{"image_size": 32, "norm": "rmsnorm", "mlp_ratio": 2, "depths": [2, 3, 3], "batch_size": 128, "epochs": 20.0, "lr_schedule": "cosine", "warmup_steps": 6100}
Rows from block 2 of a small image classifier, named by matrix and row number. Rows with one number belong to one neuron. Each number is 50 + 10 x the weight over its row's rms, rounded and kept within 0 to 99. All counts start at 0.
After each neuron's rows are labels from the 100 images, of 14976, where the neuron reaches its highest value: "peak on" is the class under the peak. Only what is clearly more common there than usual is listed. The data: drawings of small networks of dots and links. In brackets: how many of the 100, against the usual share in percent.
# fc1: MLP up (model.blocks.2.mlp.fc1.weight, 256x128), inputs 0-127
# fc2: MLP down (model.blocks.2.mlp.fc2.weight, 128x256, transposed), outputs 0-127

fc1.219:55 56 64 40 34 49 42 52 45 51 42 62 79 70 53 46 55 38 55 45 51 63 52 69 37 46 40 52 47 52 55 46 45 33 38 51 51 61 42 67 44 48 29 46 33 47 58 42 53 32 43 41 43 52 61 65 56 52 57 64 53 46 55 48 66 31 46 54 47 58 50 39 53 45 60 60 36 42 63 46 51 52 50 50 56 59 41 57 52 26 68 65 42 53 38 55 49 47 33 43 36 49 54 31 54 44 69 39 45 40 56 52 62 45 33 64 42 52 58 55 56 33 52 58 34 57 42 57
fc2.219:47 35 48 46 55 48 52 54 52 52 55 31 50 46 49 53 30 62 40 53 45 49 52 36 57 33 68 71 43 68 53 49 24 48 56 53 49 43 58 48 54 59 50 53 49 46 50 36 48 44 57 46 41 76 50 49 44 59 48 40 42 43 43 21 44 53 55 53 45 38 65 35 46 46 36 55 52 63 38 45 43 40 54 54 52 26 49 47 52 41 55 49 71 65 43 47 44 62 50 47 51 41 41 53 57 68 24 53 53 66 50 27 33 42 43 49 67 43 53 56 33 48 47 44 61 53 39 48
peak on: dot (41 vs 4.1)

fc1.191:49 42 40 38 49 57 35 56 56 35 46 59 33 50 43 48 50 51 44 35 30 43 48 43 49 46 26 59 53 58 72 55 60 61 43 36 52 51 62 32 49 36 54 40 62 32 56 48 68 37 45 42 54 48 50 55 43 64 54 51 49 82 48 59 41 57 36 43 46 57 50 49 46 51 65 55 60 47 35 42 42 56 70 51 41 54 57 54 44 58 47 61 27 46 38 61 55 34 54 62 50 54 49 62 40 55 31 53 70 53 51 45 51 53 53 46 54 59 72 44 44 57 61 52 55 47 61 36
fc2.191:53 62 54 62 62 36 59 46 51 71 49 66 48 44 66 47 60 52 55 52 55 49 49 61 62 61 71 55 57 24 43 52 38 60 56 82 49 72 57 57 58 54 42 57 39 49 61 60 47 42 45 53 50 58 48 47 55 54 50 51 47 40 50 30 47 31 63 41 67 45 45 28 49 60 53 49 50 51 54 40 58 34 46 51 51 40 62 40 44 53 53 50 64 43 32 64 54 76 57 51 53 34 41 43 61 58 53 46 50 53 64 32 60 54 51 51 48 34 39 48 67 52 51 40 43 50 39 53
peak on: link (34 vs 3.8)

fc1.224:54 29 34 39 57 56 45 56 68 44 45 48 43 48 43 45 60 47 43 41 47 47 42 36 57 45 47 34 56 45 69 47 59 56 63 61 37 52 56 16 48 40 50 42 43 53 66 47 71 36 58 36 56 52 66 61 49 71 45 64 34 68 45 47 35 40 31 42 64 50 34 41 45 59 63 47 51 58 46 41 53 62 60 42 52 50 44 49 34 56 57 45 40 51 45 62 51 44 52 33 41 36 50 58 56 41 38 55 56 57 63 60 58 47 40 56 61 53 55 37 43 62 56 57 54 37 54 38
fc2.224:48 67 49 71 62 50 50 31 46 65 61 55 50 50 63 66 52 57 54 47 46 53 50 75 48 45 53 67 57 56 46 54 47 59 61 67 50 73 36 82 57 38 58 52 46 34 49 65 58 46 59 57 51 52 46 50 56 66 45 42 55 55 37 40 53 46 51 45 51 54 39 34 41 32 52 43 45 30 53 54 65 51 42 58 52 39 47 52 51 53 29 51 56 45 43 46 48 61 57 42 53 68 43 56 41 42 27 48 36 51 63 43 56 63 55 42 44 38 44 45 71 42 47 49 51 62 63 56
peak on: link (25 vs 3.8)

fc1.29:50 51 46 54 28 52 41 55 62 66 60 38 66 52 63 62 49 48 63 41 43 49 55 65 56 50 65 38 57 64 54 56 52 45 64 29 43 65 49 64 56 29 57 46 46 47 67 44 69 38 41 59 50 62 48 37 23 44 36 50 50 28 50 56 51 51 52 47 41 52 57 50 63 56 43 52 47 46 40 67 64 48 58 38 40 50 41 61 53 35 42 45 66 42 51 35 50 54 67 70 45 60 65 44 46 44 47 50 46 57 54 50 55 51 64 63 44 35 55 50 54 62 68 42 44 34 58 58
fc2.29:54 52 53 43 68 40 62 57 38 33 32 75 36 43 50 58 47 48 41 66 44 44 46 48 57 52 48 43 31 36 59 48 51 56 46 61 54 51 39 39 41 74 38 40 55 58 55 57 42 50 55 51 62 46 50 71 67 50 50 42 49 56 41 49 52 36 54 58 65 55 33 36 50 46 52 44 63 40 77 37 27 37 48 42 52 61 57 54 46 55 43 56 24 42 46 72 48 35 36 49 54 49 49 43 51 65 60 45 58 49 51 44 48 55 45 45 49 53 48 43 45 45 42 71 44 67 51 51
peak on: link (25 vs 3.8)

fc1.73:68 64 51 57 51 42 59 56 49 62 53 61 50 37 48 52 36 61 48 67 52 52 26 75 62 54 41 53 47 36 58 61 60 42 51 60 57 56 59 45 40 57 59 43 68 50 43 44 65 35 45 58 69 37 45 48 54 52 28 48 62 48 41 63 49 57 44 50 59 45 70 56 31 55 57 59 51 39 44 44 43 43 54 22 64 51 56 43 45 52 32 51 39 56 36 44 40 49 72 40 39 54 43 60 51 54 26 58 51 54 48 51 46 45 42 56 62 66 53 50 54 59 46 64 42 43 49 46
fc2.73:41 57 55 46 47 36 57 67 73 53 57 50 44 65 48 46 44 44 49 51 57 37 55 64 51 50 50 35 47 68 51 37 56 68 41 50 49 52 52 55 57 61 44 41 46 65 53 58 10 59 62 54 57 72 36 38 55 39 41 45 48 56 48 43 50 52 59 62 45 51 51 62 46 48 47 55 47 39 36 54 78 54 46 51 46 53 29 49 48 47 65 47 47 44 52 69 54 35 55 47 58 43 33 73 63 39 54 43 56 40 55 65 53 72 55 47 36 38 53 54 58 43 43 46 44 46 55 51
peak on: dot (28 vs 4.1)

fc1.58:54 49 38 61 34 52 41 52 44 61 28 56 51 37 66 41 48 72 47 34 57 32 51 44 38 32 54 50 42 56 50 46 67 58 50 56 54 48 57 62 61 51 54 40 40 53 67 31 64 38 45 53 48 42 38 46 64 37 50 49 71 53 48 56 55 50 39 62 53 56 52 61 47 47 55 40 48 35 35 40 33 64 66 61 60 42 52 50 47 54 61 62 39 52 48 42 52 55 42 65 50 51 40 45 71 35 48 35 48 48 67 42 58 49 63 71 60 45 45 55 53 47 66 70 59 46 42 62
fc2.58:55 35 41 53 63 60 53 69 37 45 53 40 52 44 58 30 49 38 53 69 50 52 49 67 59 50 60 50 45 28 57 46 44 50 26 48 51 28 71 54 55 47 56 53 58 53 51 53 48 49 56 51 53 35 60 43 20 57 49 44 60 57 54 46 41 41 65 47 55 30 36 62 42 61 58 39 55 50 67 54 72 37 32 47 60 54 50 41 55 46 37 42 51 38 63 46 48 28 54 54 43 54 39 56 62 59 63 48 48 50 39 45 54 62 52 44 42 38 46 49 59 35 50 49 29 48 49 51
peak on: dot (31 vs 4.1)

fc1.126:49 43 75 45 39 47 71 43 49 54 46 44 60 43 66 62 45 49 64 41 50 63 47 33 42 60 46 44 40 45 45 49 56 59 44 59 41 57 42 48 56 62 46 47 45 57 50 51 61 25 44 57 56 53 49 67 69 61 36 44 49 63 26 44 56 35 58 35 52 54 45 51 44 58 50 64 43 47 64 57 62 52 50 31 60 41 51 40 38 51 41 42 58 52 50 60 54 47 40 64 55 42 58 49 46 45 36 69 38 50 61 47 47 47 55 51 51 77 46 72 60 73 45 42 42 53 63 37
fc2.126:56 74 35 54 48 50 42 35 53 53 49 58 46 30 46 52 45 36 54 62 44 55 53 80 27 49 69 42 36 64 46 52 33 45 57 52 50 42 45 49 53 49 43 52 65 52 42 67 37 58 57 51 44 45 66 52 53 33 52 54 44 44 49 67 47 76 58 50 60 30 62 56 52 53 49 57 54 35 53 50 41 73 56 48 49 36 41 50 48 47 57 53 56 44 58 44 50 64 53 59 53 40 39 49 60 51 47 58 57 51 34 60 55 46 41 59 57 26 55 44 25 40 49 37 50 45 36 51
peak on: dot (34 vs 4.1); link (25 vs 3.8)

fc1.199:59 59 35 46 63 55 70 58 56 51 42 34 58 53 65 40 51 48 28 39 35 40 49 55 48 65 43 62 59 27 46 72 54 44 51 41 64 60 45 42 51 39 59 39 73 45 47 66 41 36 57 57 43 56 52 64 45 59 47 63 47 63 56 41 68 34 67 44 58 26 41 50 55 54 59 40 49 49 51 35 52 56 53 61 43 46 52 58 31 48 58 67 44 45 53 37 52 50 60 37 53 48 22 53 50 52 54 44 55 42 58 52 45 46 48 52 34 47 50 46 52 73 51 50 55 58 52 57
fc2.199:52 28 56 48 46 38 50 42 40 35 62 58 49 70 50 47 46 33 52 46 73 53 41 55 44 46 57 35 46 57 50 47 46 52 35 45 48 33 58 38 55 52 48 45 41 44 57 50 37 53 68 49 56 48 45 60 46 49 51 50 51 45 58 45 50 37 48 49 41 51 62 66 46 49 51 47 45 48 50 46 57 73 57 49 41 76 29 52 48 54 60 52 45 24 62 43 49 65 52 53 51 55 75 78 54 40 27 52 73 32 59 32 58 54 51 42 46 53 51 45 57 71 43 51 50 56 52 48
peak on: dot (63 vs 4.1)

fc1.32:55 71 48 61 45 50 59 48 58 46 51 40 44 35 56 33 46 37 52 65 52 52 63 44 47 56 53 73 47 42 27 65 52 34 38 54 56 71 50 63 39 47 59 47 42 47 50 52 36 45 57 39 62 31 35 50 57 74 62 56 31 55 45 37 50 46 52 53 49 56 53 45 52 51 72 62 45 51 56 42 68 47 50 59 48 54 68 58 55 37 53 54 33 32 25 46 40 40 65 40 43 38 50 50 38 61 43 50 37 54 56 55 53 53 49 66 53 47 46 45 41 55 49 68 44 56 43 52
fc2.32:46 49 49 41 35 31 41 50 49 57 53 58 57 57 43 62 60 44 40 43 56 60 47 44 63 51 45 39 51 46 50 55 44 44 66 55 47 26 47 47 60 47 49 55 63 56 49 41 72 51 51 53 47 48 47 47 50 38 49 35 49 44 51 74 49 53 43 53 48 47 63 52 56 48 41 46 48 61 27 57 36 43 58 50 51 61 38 59 57 61 37 50 62 44 89 42 52 34 52 47 53 64 59 49 55 57 81 56 53 54 49 44 38 59 50 57 77 61 49 51 64 27 56 53 42 38 33 57
peak on: link (40 vs 3.8)

fc1.207:52 58 60 67 48 59 31 53 46 59 60 48 42 81 40 61 59 58 43 20 46 51 42 33 63 55 51 52 46 36 45 59 53 46 47 53 45 62 52 72 53 38 51 39 58 58 57 51 40 50 28 68 46 44 49 54 39 51 54 45 46 45 57 59 49 53 44 59 32 42 70 52 50 39 49 47 44 46 38 43 44 50 63 42 58 66 38 49 64 37 53 58 52 56 46 39 59 54 55 50 54 60 42 65 66 45 40 50 56 47 52 63 35 55 58 35 50 39 32 53 27 64 48 53 57 47 69 52
fc2.207:53 26 57 51 49 54 48 62 60 42 52 71 44 40 49 44 65 37 43 62 76 52 54 66 50 55 68 36 61 75 51 47 51 50 52 39 50 49 35 44 55 57 54 48 56 45 55 24 53 48 73 51 72 34 45 47 28 40 54 57 57 53 52 45 54 53 47 52 37 56 44 52 54 49 63 55 52 46 51 56 58 33 49 48 46 42 82 45 43 62 54 48 62 51 43 61 48 47 54 57 44 38 46 51 38 38 44 53 47 60 55 34 36 50 47 52 47 37 45 47 46 76 60 61 46 49 55 37
peak on: dot (37 vs 4.1)

fc1.50:63 45 51 56 56 63 37 47 29 51 53 46 73 46 56 59 44 56 42 59 42 49 48 50 52 44 57 55 54 67 54 40 36 64 45 44 64 53 55 54 52 55 49 47 40 63 47 44 52 37 60 46 55 47 67 40 29 55 24 44 48 42 55 68 46 60 53 57 47 08 52 38 54 44 63 52 59 44 46 50 65 55 40 54 57 41 53 39 45 64 43 54 59 48 43 59 56 41 37 44 53 50 48 40 66 55 58 51 48 40 24 60 44 36 47 67 52 49 56 76 49 39 53 48 55 48 55 65
fc2.50:51 61 44 52 44 58 46 46 39 63 64 60 46 52 60 43 43 50 39 29 47 56 50 59 55 59 44 49 57 37 52 51 49 41 35 34 50 25 70 57 61 49 51 47 51 55 49 43 53 84 48 57 51 60 44 64 50 28 55 37 47 47 48 78 50 44 53 50 48 66 53 53 48 42 49 47 55 60 50 40 65 43 53 52 49 27 34 46 57 45 28 52 65 62 77 59 51 62 47 48 55 75 49 56 53 51 51 44 48 51 65 58 64 54 52 67 38 51 49 46 61 52 36 48 38 45 58 50
peak on: dot (27 vs 4.1)

fc1.181:58 31 52 58 48 51 50 57 46 35 51 38 23 53 55 62 46 57 49 61 51 36 62 54 37 62 64 59 48 57 37 45 55 69 66 43 51 38 48 51 62 48 48 50 48 44 55 32 56 18 49 54 48 56 54 44 57 66 55 46 55 43 45 45 52 62 54 42 59 49 47 54 41 48 59 60 46 38 49 32 50 57 58 51 58 57 24 34 59 49 57 39 54 60 41 68 56 32 53 34 47 39 55 34 48 62 54 50 28 36 58 43 45 54 58 54 57 64 43 61 60 60 38 59 38 36 47 36
fc2.181:56 53 48 51 32 63 44 54 66 52 49 59 49 52 55 54 48 53 57 50 52 49 52 50 32 38 61 39 55 49 51 48 49 39 44 44 44 51 54 64 42 49 55 45 44 50 44 58 35 55 54 47 50 58 42 60 51 43 37 52 50 43 51 59 51 29 57 34 46 39 62 64 56 43 44 54 58 27 17 50 61 52 47 51 44 47 50 45 54 68 64 52 36 50 94 45 50 67 49 56 55 58 45 39 64 20 42 52 66 52 47 43 67 54 46 54 51 27 54 54 44 31 42 46 55 45 57 51
peak on: dot (61 vs 4.1)

fc1.144:39 35 43 51 41 52 47 44 45 54 42 51 47 44 37 38 61 30 30 60 61 51 56 46 32 38 58 50 48 45 46 60 46 56 44 52 67 60 45 69 47 58 63 50 65 44 52 34 42 42 53 57 65 45 57 63 53 53 62 57 44 46 33 60 50 51 43 65 63 44 45 41 61 64 50 31 43 74 66 35 45 47 69 43 45 43 52 48 56 81 62 54 45 52 39 56 50 42 44 42 59 66 49 56 51 53 61 57 58 50 44 50 46 66 49 41 30 35 48 48 49 38 79 53 52 42 48 52
fc2.144:47 46 54 40 43 57 46 54 69 36 45 18 50 40 49 51 58 63 50 32 42 55 50 52 42 65 35 63 51 41 49 44 49 62 18 65 52 37 37 52 53 59 47 48 40 55 48 54 70 49 45 49 47 38 60 44 44 36 50 53 52 55 56 13 48 56 59 42 62 49 54 71 52 64 40 45 46 42 36 38 35 44 43 56 61 50 42 50 45 42 50 57 48 49 49 32 42 41 43 55 44 66 57 49 41 58 46 51 41 34 60 56 63 35 55 54 54 52 49 43 41 73 56 43 50 49 53 54
peak on: link (31 vs 3.8)

fc1.56:42 60 29 49 34 54 51 60 57 26 39 48 45 47 50 49 41 51 44 50 49 52 56 41 66 53 58 41 56 40 52 34 63 42 38 42 76 46 42 32 43 25 47 53 50 59 73 55 47 34 30 35 47 42 50 54 40 51 52 37 38 40 40 43 34 44 33 55 61 50 48 59 52 63 49 42 54 60 56 59 55 38 43 47 49 68 49 47 49 50 41 51 45 43 60 56 62 33 51 56 44 57 40 31 27 55 34 44 53 55 43 57 42 50 48 63 63 61 61 54 71 54 59 61 53 45 47 49
fc2.56:55 32 37 65 64 47 40 44 47 57 65 46 57 36 42 62 51 68 53 37 52 53 55 66 69 44 53 42 48 44 46 56 44 51 67 59 46 57 71 60 58 61 52 53 39 49 64 54 43 56 64 50 47 81 53 54 62 61 50 57 58 56 52 62 41 53 50 50 48 44 61 34 46 44 53 44 49 58 49 54 65 50 64 52 57 44 48 42 43 45 43 60 48 48 44 55 52 67 66 52 56 67 36 73 50 54 55 48 49 67 62 30 33 26 45 38 61 52 47 41 46 36 62 42 57 67 49 51
peak on: dot (41 vs 4.1)

fc1.159:47 37 42 57 64 57 59 45 60 61 55 43 59 44 43 57 41 43 53 30 63 48 60 45 63 51 53 53 49 73 52 42 40 55 55 39 72 63 47 59 59 43 47 45 41 34 63 54 46 48 49 57 54 47 43 35 73 72 53 47 40 37 57 39 62 36 56 43 69 42 46 30 56 52 28 50 35 45 57 69 43 41 56 51 67 39 46 46 52 37 67 58 52 57 45 46 41 39 64 47 58 46 48 45 57 48 58 36 50 46 51 54 71 56 57 54 47 65 32 45 58 42 73 49 53 57 53 60
fc2.159:52 58 55 58 52 50 51 63 47 44 45 82 52 74 50 46 41 37 49 58 45 55 50 56 51 37 37 50 57 33 50 47 48 52 50 55 55 61 55 54 48 48 53 50 55 49 60 48 41 49 70 51 54 43 48 67 21 33 50 53 50 53 49 64 47 59 57 54 30 46 43 47 50 46 68 53 46 36 39 35 62 46 67 46 33 49 48 46 55 56 52 54 72 20 54 41 50 45 40 43 47 47 53 55 56 57 50 44 50 34 66 56 38 73 49 59 43 62 66 52 71 50 50 51 54 72 65 48
peak on: link (51 vs 3.8)

fc1.156:51 72 54 61 57 49 48 55 43 44 61 65 50 53 57 47 56 69 44 53 48 53 45 38 40 53 42 42 56 52 45 58 54 28 39 55 65 32 58 45 57 46 51 54 36 45 48 61 44 55 61 45 56 52 46 57 59 42 56 57 36 54 53 30 55 58 52 45 34 48 48 51 26 44 58 28 47 58 45 32 47 49 52 37 36 62 50 54 57 51 43 61 52 42 44 61 53 64 43 35 58 45 34 53 43 36 55 32 44 43 35 58 72 63 62 43 27 34 38 33 44 57 62 54 44 72 35 44
fc2.156:50 28 39 54 36 37 46 48 43 67 58 43 57 39 53 49 35 31 47 40 44 45 52 54 75 38 47 66 50 59 49 42 47 54 70 46 49 58 47 55 45 64 52 49 58 49 46 38 43 53 54 49 62 55 61 28 37 77 59 51 49 42 39 53 57 50 40 63 46 46 48 44 41 56 50 36 50 49 55 72 55 56 54 55 40 49 48 48 56 56 45 54 46 58 55 15 38 56 61 54 45 47 55 49 53 45 32 47 57 61 62 51 21 44 47 42 59 47 44 59 50 28 40 67 62 40 61 49
peak on: link (38 vs 3.8)

fc1.41:49 42 42 42 64 50 42 59 45 50 41 68 53 48 46 39 59 50 40 28 49 39 38 43 53 54 68 62 56 55 44 41 46 44 61 34 48 48 42 66 41 48 54 49 52 34 36 74 48 45 49 40 66 44 46 43 47 48 55 59 41 46 42 34 39 70 42 64 50 17 57 41 44 49 41 48 35 56 59 41 56 45 44 43 56 43 40 49 61 36 62 55 60 47 49 43 57 39 63 60 53 62 38 50 40 53 55 48 53 45 47 38 58 33 43 36 62 24 49 52 66 45 50 72 63 59 54 62
fc2.41:45 47 47 55 53 66 50 29 69 50 68 41 44 69 37 60 44 53 48 52 45 62 51 77 41 43 51 44 62 53 50 55 43 45 48 80 41 47 45 31 46 58 44 45 72 59 51 46 49 52 60 54 49 48 49 54 49 43 48 44 50 51 56 56 46 29 64 45 60 55 46 67 45 58 56 51 48 42 49 43 70 58 64 56 51 42 42 56 51 49 65 55 44 58 59 40 49 58 52 44 48 47 57 53 54 59 50 55 54 60 66 87 45 60 50 46 53 47 53 46 44 53 21 70 49 63 66 42
peak on: dot (65 vs 4.1)

fc1.155:58 46 47 43 58 52 47 51 42 44 52 56 47 66 39 61 58 50 56 43 44 40 44 52 37 57 64 41 57 50 48 37 55 44 73 38 46 60 58 52 52 74 54 44 49 65 47 37 42 58 49 38 63 75 30 59 30 44 61 33 40 61 64 50 42 63 71 67 53 43 44 52 45 57 45 40 37 58 69 43 40 40 54 63 60 41 33 47 56 47 38 59 54 67 50 29 56 36 47 48 35 60 45 64 43 45 64 51 53 51 55 55 61 69 57 45 48 59 49 45 52 54 57 51 31 52 52 61
fc2.155:57 30 57 46 50 68 45 49 46 69 49 38 49 63 52 43 55 58 45 46 59 50 47 43 41 61 61 46 67 48 51 51 46 34 72 47 54 52 46 59 40 58 52 49 49 37 70 43 43 30 61 55 28 45 63 50 72 50 38 49 53 42 53 62 52 35 54 52 50 52 64 55 49 38 55 60 49 56 52 61 34 69 69 49 53 78 67 46 53 41 42 49 44 43 33 39 53 50 46 52 43 66 66 64 49 64 51 44 51 53 49 45 53 59 51 35 63 34 55 50 34 66 45 57 59 52 69 43
peak on: link (33 vs 3.8)

fc1.89:35 34 30 50 56 54 45 43 70 48 50 53 47 42 54 33 61 57 51 32 34 44 54 44 42 50 43 32 62 41 58 45 49 50 52 49 36 47 63 33 38 48 64 23 46 36 55 55 56 47 43 38 53 56 49 52 35 53 47 63 38 72 43 48 46 59 44 49 36 46 48 50 45 60 60 49 34 51 26 44 49 62 58 47 43 43 34 37 34 46 50 42 38 54 51 67 62 50 51 51 48 40 67 56 54 56 33 54 50 44 57 52 48 59 40 34 63 55 50 42 29 43 48 58 75 61 47 37
fc2.89:62 63 50 41 51 44 53 26 43 62 46 47 42 42 69 45 59 48 50 44 60 58 48 51 46 55 74 71 39 52 47 49 67 54 39 76 52 65 39 54 60 44 49 50 49 36 48 54 52 44 40 53 58 50 51 54 56 41 47 50 51 58 51 49 44 50 47 46 67 52 51 57 54 53 40 49 42 53 58 46 67 38 43 52 46 49 62 54 42 68 32 35 60 67 29 40 56 41 45 43 48 71 34 50 27 29 49 57 55 58 57 71 73 57 59 57 46 29 46 57 46 58 54 50 44 45 65 47
peak on: link (27 vs 3.8)

fc1.19:55 45 51 47 45 34 63 43 48 53 47 53 57 47 54 25 45 39 39 56 44 42 55 55 46 28 82 45 54 30 45 61 59 53 58 63 53 66 43 54 53 44 48 61 51 52 47 33 56 50 58 62 43 46 46 66 41 58 61 40 33 57 57 46 65 48 72 45 45 43 36 45 44 51 48 45 55 67 64 43 83 43 43 50 45 43 51 53 39 69 49 42 51 45 53 52 46 46 56 54 24 62 60 57 50 37 51 44 29 55 53 42 54 67 49 33 47 34 50 44 53 52 51 43 43 45 51 39
fc2.19:43 50 38 26 49 75 49 40 56 46 49 48 50 51 54 80 61 51 56 44 53 53 45 45 53 74 20 50 43 66 43 49 51 44 63 40 52 41 50 47 50 45 48 57 60 43 40 67 57 50 57 50 46 43 61 24 63 51 54 71 51 49 58 39 58 55 37 50 56 48 64 53 40 50 40 34 58 40 40 52 23 54 54 45 51 58 47 55 53 35 44 54 44 56 44 49 46 59 39 48 48 46 42 54 43 61 47 50 66 29 33 60 42 32 52 58 55 57 58 44 59 46 36 42 50 70 58 53
peak on: dot (33 vs 4.1)